Weights of a small image classifier: 24-pixel images.
Rows from block 8 of a small image classifier, named by matrix and row number. Rows with one number belong to one neuron. Each number is 500 + 25 x the weight over its row's rms, rounded and kept within 0 to 999. All counts start at 0. Numbers have three digits each.
Before each neuron's rows are labels from the 100 images, of 14976, where the neuron reaches its highest value: "top examples" is what is common among them. Only what is clearly more common there than usual is listed. The data: rendered made-up planets. In brackets: how many of the 100, against the usual share in percent.
# fc1: MLP up (model.blocks.8.mlp.fc1.weight, 768x256), inputs 52-103
# fc2: MLP down (model.blocks.8.mlp.fc2.weight, 256x768, transposed), outputs 52-103

top examples: banded gas giant (50 vs 14.4); cloud-covered world (49 vs 14.5)
fc1.106:503478467479459475496486487505487517475516506436485514485454482511504520494476494487477503492459459486489494490500474496532530491534477544501495459517486529
fc2.106:503461526455528513472512494521479507499505490522487483462526532526482485499493476491509467514523479534534510497495522451453497518492489505478474506503506472

top examples: cloud-covered world (95 vs 14.5)
fc1.337:492479507484502483518501515480517523496510492531490518485498521490500449469477508500506527513501530493467507518522517522470511514455521472518507518481574411
fc2.337:514490499483535484480510513485505503520513476494523488505520519523452473506491529507506487516490481482508520487477475520502469451534490529493490490516421520

top examples: banded gas giant (53 vs 14.4); cloud-covered world (38 vs 14.5)
fc1.289:498478486487526499477524470502525532500539443449471498485503534504488472508495502513464512532448505494497459497461458506537468482515533502507461501469509522
fc2.289:487554541490508496479479553490482501488490512498484536500528475544465494462495518488512468511536459511497549466526496489476538499461486530436498503486502476

top examples: cracked ice world (89 vs 14.1); crescent (78 vs 24.6)
fc1.403:498511517546483472508503500539517498503500552458438521494506513497497480505487491467473503494462504502465509563505467514510494498555500507508454463501500447
fc2.403:486504511480471530519504520452510490521525445547493503486511513522478555498535518471514501502523499526537525476462512475478491525495508513450534530471525558

top examples: cratered rock (100 vs 14.1); crescent (80 vs 24.6)
fc1.433:471487473543507501497494461521489495455518508473504525476468554498504509552518486490512506490524542488509503477467503542467484491497488477504532467502493473
fc2.433:467499458506474464478514500447469505499523518518486512488486469517479492503490513517511522494492491510517499504498495515492512461483485502476494492490545523

top examples: cloud-covered world (100 vs 14.5); full (63 vs 25.3)
fc1.281:491483467485492497506531486479470513492498494528466502470471522517516485519490458465481540510555498537478533522528512460473496490506474479514512509492556522
fc2.281:522514463505457467529510511492465536543512479490527530477521495475538493495495536514451509489473511530499459481509544533492478504472511485520503506533457522

top examples: glowing rim (92 vs 40.1); banded gas giant (58 vs 14.4)
fc1.683:505497477473496501498492499564490493471472511467492457488427512499478496521486487485487505483513513514486538511519498473415486483515522442473466483511494538
fc2.683:527533483525490501492478493455450498489518516511489511467481502522504521520494490518489511528477476499493502506453503491437520493484539476470513455533512497

top examples: cloud-covered world (100 vs 14.5)
fc1.232:507469546500508498506500473482495492496544511446509535483472513489509495526488481497439495507497498522515476552485436502543512530518491484516493471497521498
fc2.232:478563534526552479501497489530493503524517500518513461497502520570486511485513526505480449510541497512486526446505509467439504526497484504477516518484540510

top examples: cratered rock (100 vs 14.1); crescent (97 vs 24.6)
fc1.733:489475521491516497515490517539477562504477496506500500466542509477526507520497474462489466517502459494499500569469556527501506524500515524524525490498501463
fc2.733:452470485471502478470522465471500501501524504495490474519479489478507492496517507526512489505517517504516526454513451506482478480498507479510488528512511517

top examples: desert world (100 vs 13.8); crescent (95 vs 24.6)
fc1.381:514511538471466471485483496545513522461475500497496512504491501511496518550496514510508485530547485498460539490464448501451510467527488545477494487503481525
fc2.381:510501474491546512519513516471488496535486499469498532532512519477526509489500485508481535491485530495482452508471472511520489516505492509514447512534515499

top examples: cloud-covered world (98 vs 14.5)
fc1.566:493474519507528482498490539475486532517524490503523529526533511514500474523506527529485520478511535503489475482533514471494532486477524467466477527487606511
fc2.566:509503506482542506469539505474529506528510491462509497491496486494523493484484527491475530518485495531488497495514493527428520442493481494510533467494467509

top examples: banded gas giant (100 vs 14.4)
fc1.477:496503544521495470525520459491483500475514491419498519512514501482512521488494525500473509526492511497482535497518499517541468515546516503476464499512512497
fc2.477:514507477476508477483495543477493509537530491542520500482461519502512504512519477515493455486493487477509457494486501481456543470474492504542530498481499481

top examples: desert world (100 vs 13.8); crescent (70 vs 24.6)
fc1.211:498508476501489509467486498512500487453462533463491489495522528517501502486490495528459500549552483474458501487499468502534465458512527560459465482481473530
fc2.211:506512490464518508507495508474502532527499504506473516519504504502519527527501483504454506513497528474464505519502512528500501524495486499490475501543504454

top examples: cratered rock (100 vs 14.1); crescent (66 vs 24.6)
fc1.300:499467505563500490510485488486503507464495478512478489482518510497514540511484516503515485508512479492508488464489509482487494499469531550513465533499441536
fc2.300:521564533480454502508496481443476495539489507470509499466496492572512474509504504511468482514497515512512546499499493525510520499480451508513537522479527483

top examples: cracked ice world (97 vs 14.1); half lit (61 vs 24.8)
fc1.55:482485524540467488517515504496521507504520476542499495478474501509519477508479490487541546497447515495499495531513505503475487532475486452514536507498615435
fc2.55:524522503464490487496488520458493501479489493493529499502510530520450481538486516484546455533531510484488523472509491518515447499500504516468493492502423482

top examples: desert world (100 vs 13.8); crescent (71 vs 24.6)
fc1.402:486510437488456516463483482513480509465483509502482484471478501488503486505516500492460495533498494497485497485515507468477503484548532486484466488510515494
fc2.402:515498501438512477502498496483503517509509521491533520478500518502481478471497481490449488488469501496484526491503457486526509500488513512503514458544582503

top examples: cloud-covered world (99 vs 14.5); full (70 vs 25.3)
fc1.248:505497485463524551504488453456475459487516514484520466522462523487497531545497470524489467489503495523481471556513478475543482511504505500489458507488501514
fc2.248:523508551520498500499510502555530530581510489490515491502503483523521504466490528492447471507508501518479515488485492511463511532535471495473509473485513522

top examples: cracked ice world (99 vs 14.1); crescent (51 vs 24.6)
fc1.142:511496498518487504491532510496509540521552470457470504488511444502479507491470483480522533478484518531495519535573488524500499546519507470510481517490516469
fc2.142:511528507454486477489451494480511497481506483531544494494515512501513464491521508476480464518501497483470476493464494464489489489478522533494497478515486479

top examples: banded gas giant (100 vs 14.4)
fc1.4:530509497512469492489484490485532490458491476492501486494470498511502510553497472490527497504514542524496521463530471479504482479530501533497449506497490537
fc2.4:498518508462507513512537468470501518501535530514490518480481477487480534531501489514449521508481484478521508497472493528532535518467522498513564495474515522

top examples: cratered rock (94 vs 14.1); glowing rim (69 vs 40.1)
fc1.635:503505504505458498491487509501492520466473517493526502469500520499503503483493516497509550504449492471487507510484504523458486518510526536511546489498486540
fc2.635:482486510445513487480546486531505490524544563491486471513493517499522474525522499545461483510471502543513477520483508482497552511520478520507489486477508506

top examples: crescent (77 vs 24.6)
fc1.530:481480530520482495505488516513519517470482547492513509512483499498493477442502505490456500489502493497485519489516493506491531510482524483497486507509550466
fc2.530:493494465473513495444529505491492505551523502491491479490485532511471535527516486517541470507483501465515475483466499529495439510518453515514507481513428507

top examples: cracked ice world (83 vs 14.1); crescent (56 vs 24.6)
fc1.292:497498485504473470490506490460506508508531483494483501490499482526473501502460507496508513538533506511489546499567483533462469537505519464491483509491525469
fc2.292:509514459482492479507477516488511529491492466513501508461518470457521468515478461441472470522498474498487500539487510490483510496507481515495533512498512542

top examples: cracked ice world (100 vs 14.1); rings (89 vs 33.7)
fc1.159:497511500478484527490484485462531517514528487522506487483439537502489534532469475502513511533511532504517558544517543507486453487546534484525510499482471475
fc2.159:480480495457534494501542486501520502479463471524438483494502496469462488483487502498525506457482449488501433497478502465494502466486484526490478504526509549

top examples: crescent (74 vs 24.6); desert world (56 vs 13.8); lava world (43 vs 14.7)
fc1.474:469471495543445489468485483478525460546498537492537515494467470484476536551494512465464474502465500498508543492459514502519534487508493532516539533494549477
fc2.474:510521521506539504501533520505498509482500525523484518515523505508540530486519480554499504488485508476470446463488488551476479492482493505479474484522468482

top examples: lava world (94 vs 14.7)
fc1.506:498509498480511495493505452528539481443511483420474515458486458499463475495481480499476461547421457469478459511467484527515500496536513534498503504461530487
fc2.506:476496546473503508503505527529461525528483531500476497505517517520518503480484470478507488473524508478524526483506510518498514546532458515485524495517516500

top examples: glowing rim (71 vs 40.1); banded gas giant (63 vs 14.4); desert world (32 vs 13.8)
fc1.384:522526454499463515495483461513519458442476502465511488500454470498490529538500483486488491493513527501475485493511481514515522451509520499482459502487475525
fc2.384:492533495486549519501512480448519494510541527514473500464501464497502573545501494499475507548488495495465513516480502492495522539493492498522569487536538510

top examples: rings (87 vs 33.7); desert world (85 vs 13.8)
fc1.66:477491493498536496506499504537484514485508483501538490510504501500505540493495479502478526482521459513538537473513479481482434538514492490480469450480513547
fc2.66:492487463492501503472519492527469521529466520478527494508484461494500487471477547510506514444453489491517475488485532485472532486493523491495471483528529519

top examples: cracked ice world (99 vs 14.1); half lit (55 vs 24.8)
fc1.616:480504461510490500494496525467507526522514464496488473503493510512483474508464483472529520538485518497506481528544555526472473554468483421513494538500540471
fc2.616:495502502422530482506499523498505532500498491519506503492534519492491466497504495526490461507490488455495519498502469487489511458527504534491487485492476534

top examples: cloud-covered world (100 vs 14.5); full (53 vs 25.3)
fc1.584:510500532469484507501490472478487487473495494451497498513481501473498515534494479515482516488544511532501472532531467507543513514486457484482439515476540502
fc2.584:510511492524538495504502474523512503575530499503530475489509506523521508496512510492461448528476488502467505502516502495474485524500491513504528490475559521

top examples: glowing rim (96 vs 40.1); lava world (54 vs 14.7)
fc1.215:498489479497476537488487480493510500479465543468491501494488479499520474531490485485461481517466522448508479501493487481493480478500496481491494544511465443
fc2.215:467484512497485510504523506519501501495531491501490529487508509504484497486488520505562540470511465484505515489514493520484524478501511528472494462508513539

top examples: crescent (97 vs 24.6); glowing rim (78 vs 40.1); desert world (72 vs 13.8)
fc1.121:492501471496461520491498471521490489458471532495454501470528528481479499504472492501481460532519442482471500472481465521511480483512514512464471489493499508
fc2.121:493492494468486515514506492509485475508488496515516516497502549546488518501506501454486501503482515505494499489532516497483487518501497498492482468520520432

top examples: ocean world (100 vs 14.4); rings (63 vs 33.7); half lit (51 vs 24.8)
fc1.464:499489516502516468481491470489528503473500491447479468497468509502499528507490496497489526482522499485436494477554465528446482489540493527515466487479555491
fc2.464:488490488472499487506451522522455490470460514539490487507479521516504511520495510509571488514475467519486531515496478451491537508502523479524476477492490524

top examples: cratered rock (90 vs 14.1); rings (80 vs 33.7)
fc1.276:486497461540544532494502574544502468501448485504486460520524535488474482472510470468596504487483475485501477520515433509512486510492525536539448481497518498
fc2.276:526542465431487456489510459495471485556500504483517487477502512540537506513524498508440491489495488544505539546487486492453525487484523527502517475510498502

top examples: ocean world (100 vs 14.4)
fc1.534:503485490529505503500522474505518504506519491486483489480515508498495511472509453478473528474534503482472517494514487503476449500492501484481492454488537537
fc2.534:531524508513489493462472502502502485467444516535543490479527507512509480515495535497522486529483473489502529500510501459475475494505531482481498516520522565

top examples: banded gas giant (100 vs 14.4)
fc1.447:496503479507511541521464471516516489496489520453499473500428496505498534534507485482523468466486548510503499470466472480494483473523491507457500487480521530
fc2.447:509510503502518526498501483466491487521523522492506499499492512528487513534495515534507509510498488501511491512463520494468552533458500523461493477522494516

top examples: cratered rock (88 vs 14.1)
fc1.632:516471506531475520496479513493481477556489514495467489480471488445465546505506497534493508504470464551503476496514467526461547478535520481487476499535487517
fc2.632:482515502481491471516524510488510519494494497531532534448485516516563485492505477516493481496540513507492504498496505503512495488484483493520466514461570499

top examples: cracked ice world (100 vs 14.1); crescent (58 vs 24.6)
fc1.42:501523478538457513490498488495492515462510480479493517478489489532491461499460499483509563492438509504508517532531467522469530557491486452540514511497518461
fc2.42:478506483434476483514485533480498500531489510549497496527498491485514502491506480460489453501565480477491528509488510491511479483485522536452493494523498484

top examples: glowing rim (86 vs 40.1); lava world (77 vs 14.7)
fc1.463:498498478499439463493454554496514536494494525510496500508525526520490510461498514521474477508541499497464498521475525534476493473508485500511474511486488483
fc2.463:456490492472493540469550503523502490517494543451468490523513530460521524515477489502446528512478485497514522511535484486497524496493527501471454516545511520

top examples: banded gas giant (58 vs 14.4)
fc1.117:508516465492507521508470470504529474468472547464479486487460489514484540532514488473483488484498520511483504477488487475507500477505521483473472490473475514
fc2.117:495518494502503515493503506472499487526509548507479514476492503548482552527500484515498516528506496484492494511460507504460534521480535506463538489514529512

top examples: cracked ice world (100 vs 14.1); half lit (53 vs 24.8)
fc1.85:496493471524477494496489523445531520498559474493486467509509475525492485489486507470508535536490519520516517528595503524487471532434526443528511534485535477
fc2.85:473510472422530481484499517504507550481474483511489512517530517447499462534502488503487453501478464442460516518481478504484491493560491518510510495526486492

top examples: lava world (100 vs 14.7)
fc1.466:460490484480482539507505463499479499489484513449465500501478518487511512461464469528425499530509509464457481521503493501453481465496517546447464488507560511
fc2.466:503467478500485504452489465539515495528507488478526545481455553490517478535496461475428478472511488554469499525496464503491526514519508532487511480528475525

top examples: rings (71 vs 33.7); ocean world (69 vs 14.4); desert world (31 vs 13.8)
fc1.53:478499462495500504489496448505550490510494503474479487437507497480506503520493477471462528505569488475493525510497476506484431503531501481482499484488562504
fc2.53:505504481488523510447482504500518511482448514501516534480495530544515514515499541490492481503503456522486550511508499479499502498534542467495523538539524539

top examples: desert world (100 vs 13.8); half lit (64 vs 24.8)
fc1.73:505521469484487530478543494525515467483520513445509508482551516504479505490509493485473503536562494500502519489526499492500500519484506538434487498535520481
fc2.73:500505494488502489508476516490503499544486501514511526489483499514508489521508518510461514510475506508508518505499503492490507508475486467509499501528467510

top examples: cracked ice world (100 vs 14.1); crescent (75 vs 24.6)
fc1.603:476541507537443509498492499473543516534498487489458496496493482505492505534465477490529517501495567487518539506566524521467514486512535484487511497504511475
fc2.603:477506482445509467509523511522492505495497492512472499520504493488484500499511504457534502506453462502515445487472485452520460477478471539488482494519515508

top examples: cracked ice world (63 vs 14.1); half lit (50 vs 24.8); ocean world (37 vs 14.4)
fc1.712:500517509589479478483477492447501471513525441488486479509501492494488503529495469523513464510484572543521483525542502479517543510494515493456471493460492492
fc2.712:489501446456504503483489493520496545470467499521513503519502516542531484490470517481526490516470486444471482496492515488493470497531473500552485490533559482

top examples: cracked ice world (100 vs 14.1); half lit (76 vs 24.8)
fc1.485:453504491550456509493484486484505497484481466510494467520447479519481461556483521472513480494486529492489503527526487506512464535491478516489534490489537516
fc2.485:515512516425509501488503502470477522538535506534522516473510482483494553501477515524508482491528498498506473476483520492473532530489503479468457514520481469

top examples: cratered rock (97 vs 14.1)
fc1.666:511508553534526492506480536512497522467491461488480500511474477497460492516486468492518504521460520475505465531511514530511466441505461492526510470501534507
fc2.666:476491444448464502476515485513461469513480535502521475505512490500512480488501525489511517510508480482505532489472487482467511533507512505487509541462471466

top examples: glowing rim (90 vs 40.1); cloud-covered world (87 vs 14.5)
fc1.455:493498504465507514486495529507460511480457541473526506498525497487531497513511499489509511535511508482507528494526486502449506488529499512502468505467475486
fc2.455:505494505481535482499480508460483518511530537489486521508475473475470523499509479495498547507489509497505495492517553481490507475497488510490515501539521495

top examples: cloud-covered world (60 vs 14.5); ocean world (39 vs 14.4)
fc1.521:522483530549532518517513459475516505474499507516505478507504512489499503486473524534479488499550502523504477519460527496545529473461488497517502541489548501
fc2.521:467526490460492492496476481525519518556494498463519517515479454498502511466490473462501510512501499482530520489478488488474455498518464474510480506478462491

top examples: crescent (57 vs 24.6); ocean world (45 vs 14.4); desert world (31 vs 13.8)
fc1.99:495483496494524513500476517590466529551472475485492504470464505479527482485505457495495495475479503491493472537470482530464505498461470527489535490506482451
fc2.99:501489461433508474474506514466509508487509536479496471500498496494514492501516518533476467522493484498545506486529507500495496483522533475485485497497511535

top examples: cloud-covered world (98 vs 14.5); glowing rim (90 vs 40.1); full (61 vs 25.3)
fc1.404:518504524469455481521461447515464481509482464451515475535477553489502519494516471503468524515474555489482512519542490483445482496530509458508479524480488574
fc2.404:557502462488488537490509501468493503538536530488524530470516462511500537516527475511470478484461505527502517473464512506489539493508535498506519549520539492

top examples: ocean world (52 vs 14.4); cloud-covered world (48 vs 14.5)
fc1.261:484500479531505467486514489479501539518486477451484467548514516510486497473479526501503531496520513507506488522483484493505497464537472500489480541491578574
fc2.261:498486505473477478502490475516501534529492543495512526505507518510518495503486472469478477506470511462514525500486500521467504530531447473493492529491472490

top examples: cratered rock (90 vs 14.1); glowing rim (76 vs 40.1)
fc1.307:486512476461522504502460488536485483455462505487499508511547521463502484462517492492547512510508496481515499490506505514465513492508491519511483477492482456
fc2.307:492489532465463485474526475472508505534503493492527496457490508475512500525539499493460522547534523499508509516536499452533481471505487495536495486502494524

top examples: banded gas giant (59 vs 14.4)
fc1.167:499518530494515505489497511509505496462514475503492488514527524502486502479498523470543507531528556496498487452480494518507468477468511487468490502487524475
fc2.167:502484480459461508508501522485472486537506514504514513512513475499502547521500499487474479464463483507495467524520504502495535494491501519506505518513482542

top examples: desert world (100 vs 13.8); crescent (61 vs 24.6)
fc1.442:469527488474497502494481484515490487481495492465500493442506507484487491490476461498450501486586503464506525489526481487490457524514503499457492495493519476
fc2.442:520522494472477493499483515510516519490501500493540529473508534511488445534476549466456466503494510473469543486501488472521509517500438484470492476511519553

top examples: banded gas giant (90 vs 14.4)
fc1.502:494508501485456492501503494536492506442476480489463483489502523539505505475495495529537534528520514530495539493514462519477477470518480502488473563502517544
fc2.502:518492492502495531522499482472520514532525512507447474501452522474537529508501497473471516508477506529501477530491525450504531531477477519486523488491550551

top examples: desert world (100 vs 13.8); half lit (61 vs 24.8)
fc1.419:510520488495479502476528499534503458490521527430497502487544504514477510509493484485498501502561501503486499474524508482516499505499511548444480491539516505
fc2.419:508495485478521499499469510510482507530483508514495522493492511497487478531493518508452503491464491505492515497515505487486502514471485480506515500529464522

top examples: glowing rim (68 vs 40.1); cloud-covered world (67 vs 14.5); full (53 vs 25.3); kind: lava world (33 vs 14.7)
fc1.707:487499526509476513486486467466486506515532500491476503476480495494483507492471518503465469533475532491509466486459475512578494445484493468469485524517508525
fc2.707:496496510498541510454517536526501480523507485524501486499502489509527479466546500496464524466481489491493543467509515460428577505543526530485554514458578495

top examples: cracked ice world (100 vs 14.1)
fc1.486:500494484524463493491507488478506501538538484527497491497489501477455469530458521493535547495458486492492492522551473502472549536508496468512519522485545441
fc2.486:518502508465517502546482561489509497467499480501535499497508534514519495450507493492462469510508503491490499477489514491529450474502526506467493502511471524

top examples: banded gas giant (96 vs 14.4)
fc1.396:503511492510471508476456480522517474502469516477498472485479471510482505506515467498493481489512514500469469477508477487506478464510485497478486483484480529
fc2.396:485502506474535510504515483463478488498533523509470502469505498535495540552481486517479499543476491510470480501456513507455518556473502496485531497500526521

top examples: cloud-covered world (93 vs 14.5)
fc1.47:468463528492486486511493485451505528477510517481494518492508511499476481477505470492467532502520498483500479488542496482503505500499514464446464490496570503
fc2.47:503484506487508514466491487513501521549466505471553504506520533466530502484512513499522525514474491501487486493546459478471495488507479484482511470518516496

top examples: lava world (99 vs 14.7)
fc1.336:495495480509555488518494476506527501516507514476493501520495507489504460479494479461475503509564493501482511551527503494494493534468491505497466483496545533
fc2.336:487517496490448517493493540425486497517507538475510477492537489506527513542511506506465526499455485529524484480516469476483547464480515514479464492495493487

top examples: cracked ice world (97 vs 14.1); rings (65 vs 33.7)
fc1.372:504511534502483495507506485494488529505533495489476498477495520493495500498475502489524527528494536498477528526532460525439499511494473469524500498479527404
fc2.372:497500447470481489519466524500533519489476472517507474494532502505499488471489483490491472526490478483504531538501526482494523518534517525498515523492507541

top examples: cratered rock (100 vs 14.1); glowing rim (83 vs 40.1)
fc1.726:509496467473481490510442461512511478491481449461490470571519544515483531489486488489514529498531530526489500481520507511457453495511517491478438515478424525
fc2.726:556476478465487562525514515472475534536535554506526515479505500475523501522510473487460476496462476501496535524513502484522570502458534535552543516467545499

top examples: banded gas giant (100 vs 14.4)
fc1.648:536523480521458502477485493488517480455497514462488469512463487496511507521494493470523496516500515535498507478497504491520491491546520530463466463496474504
fc2.648:513498503463510497524513501473493509531491512515475521487484483479504534525508484509439530495466479476496480513496527531503567491467480527519557506471529539

top examples: banded gas giant (100 vs 14.4)
fc1.187:483474487492518499500508511482478516494480517523469514500470505480489506517486494517496474548493491494512452488517488512467495508481482503473496475500548528
fc2.187:512490506476509508503519477485490510512501497516489506484506514512495505575473516500464483500420501515491486529502530487487573497486496499499483486496511554

top examples: glowing rim (97 vs 40.1); desert world (95 vs 13.8); crescent (80 vs 24.6)
fc1.2:493517458513537499475530501501489480441449524489507500494565511520491489505482512523452507524545465469470507480497466499496499458475522543453485490519463475
fc2.2:518531515461508510502494507475531513510485510490502528519511513507521517539475507509452508518504529466477497501487518541528482511492501488498473490552507474

top examples: cloud-covered world (98 vs 14.5)
fc1.124:523508491512489480511468459426505524505490479502522488478512527489493542499507482528483513547526480481476443512539501518503516521491479496546480488462520492
fc2.124:486487484487504481498492467474525489521543537508477497480504472509512511490520464490482515510475487496507472477514512540486516503524504476506516520503489480

top examples: crescent (96 vs 24.6); desert world (94 vs 13.8); glowing rim (78 vs 40.1)
fc1.662:487514462515510509481521488502499465453457526481480499479520519519489492510483503524465480532546457481461497477482459502518484453483518531463487494504487497
fc2.662:496518518478484511534493516489513492533479516483487522516500521522510514532482497492464515519512523482484491524510525545518492505483509495502463477544508456

top examples: polar caps (57 vs 26.6); lava world (44 vs 14.7)
fc1.266:459518480482517497507472488476481495467488497481499489494489518476474484508509484500432503481534525497484435481536531468477460500492491506472499477508502521
fc2.266:514488527438489482504489470514509541511504511550518536469490468512521504505482455505470470505473487467496499506494540477474566503513495513480524494497502520

top examples: lava world (100 vs 14.7)
fc1.416:493469426483481520502499502498472504461492515515476477476461533493495509511482461496437465487514480493479463481512481488471481496509498541477502506484528513
fc2.416:488507480478494497493484527523509497518507531474497524500474517533511478517508467501474451502479471541497486456523495471497554476486487522484498459492538509

top examples: cloud-covered world (99 vs 14.5)
fc1.345:519507484493509481493486502502492480500514523424513482494466530527521510497492508506451508496493494523513480535486490500504491507495518472474505450481484521
fc2.345:506524547490513485517478454488562497563519523533467520501506515521536524519509468468480431518514484547524516486486495537459475537523464509542501495530537513

top examples: desert world (100 vs 13.8)
fc1.101:517527474494498502508513490483514476485496558471507492454530476521497496509480475475462503509550523488499511517506486509528478479534506520469495477528526500
fc2.101:531516470490486502480458505549508499526470515500537514426502542511454457503479539507451490501468511499496534497512481474520497507465487500506523492516506540

top examples: banded gas giant (100 vs 14.4)
fc1.386:501478462506473518485483475512485464488465481454487467521449492486507520523514468484494470501500530527501489472468511483468504498495511511469509470503557554
fc2.386:516491494459505541474518470491490476501498495495491481498500503516498515582501535495480479489475505512500478489468550488507543518492509516458538463511524541

top examples: glowing rim (99 vs 40.1); desert world (98 vs 13.8)
fc1.295:495511493475524468484480545500494512438472537451533509527519488489512513519515475491497526521566546492521536497537517490484488500535498501476458476483475503
fc2.295:498487497443499507502507508444465532524553545470496508537475483467491522531495499509455549510479490488490532498490550483496534496474495543501506480528502504

top examples: cracked ice world (92 vs 14.1); half lit (68 vs 24.8)
fc1.706:482480486517491488518493532491504538489530514511508507483490534501495474500471496487520531518489529493448469512538513505504492512469537430519482538482558413
fc2.706:501502507454523488492516502480522514521488461510515488511524537506484484510493529507504480515501480483524543496463475518505467465512481560476506474517441519

top examples: cloud-covered world (99 vs 14.5); polar caps (88 vs 26.6)
fc1.350:483471516497505443518495507444519500449543510519482523497490516527499513518514514480441503526517515501489518493540523458547489482540466515513523531485563505
fc2.350:537483496520513502536538461574472507551510492540539506480501486451520507510500519501476505505477520472488479507474550540462547473481477458486442523508470519

top examples: banded gas giant (100 vs 14.4)
fc1.195:531506493520466502494483483480531495456493473502510497495467485511503514560495469485534487502521534518492515451539476481496491473519513535493436493494490525
fc2.195:503529517465497510509529481473503511491541540506502514473476483473470531530500493519462519512490491484517522489462481532539543522472524488498563491482520530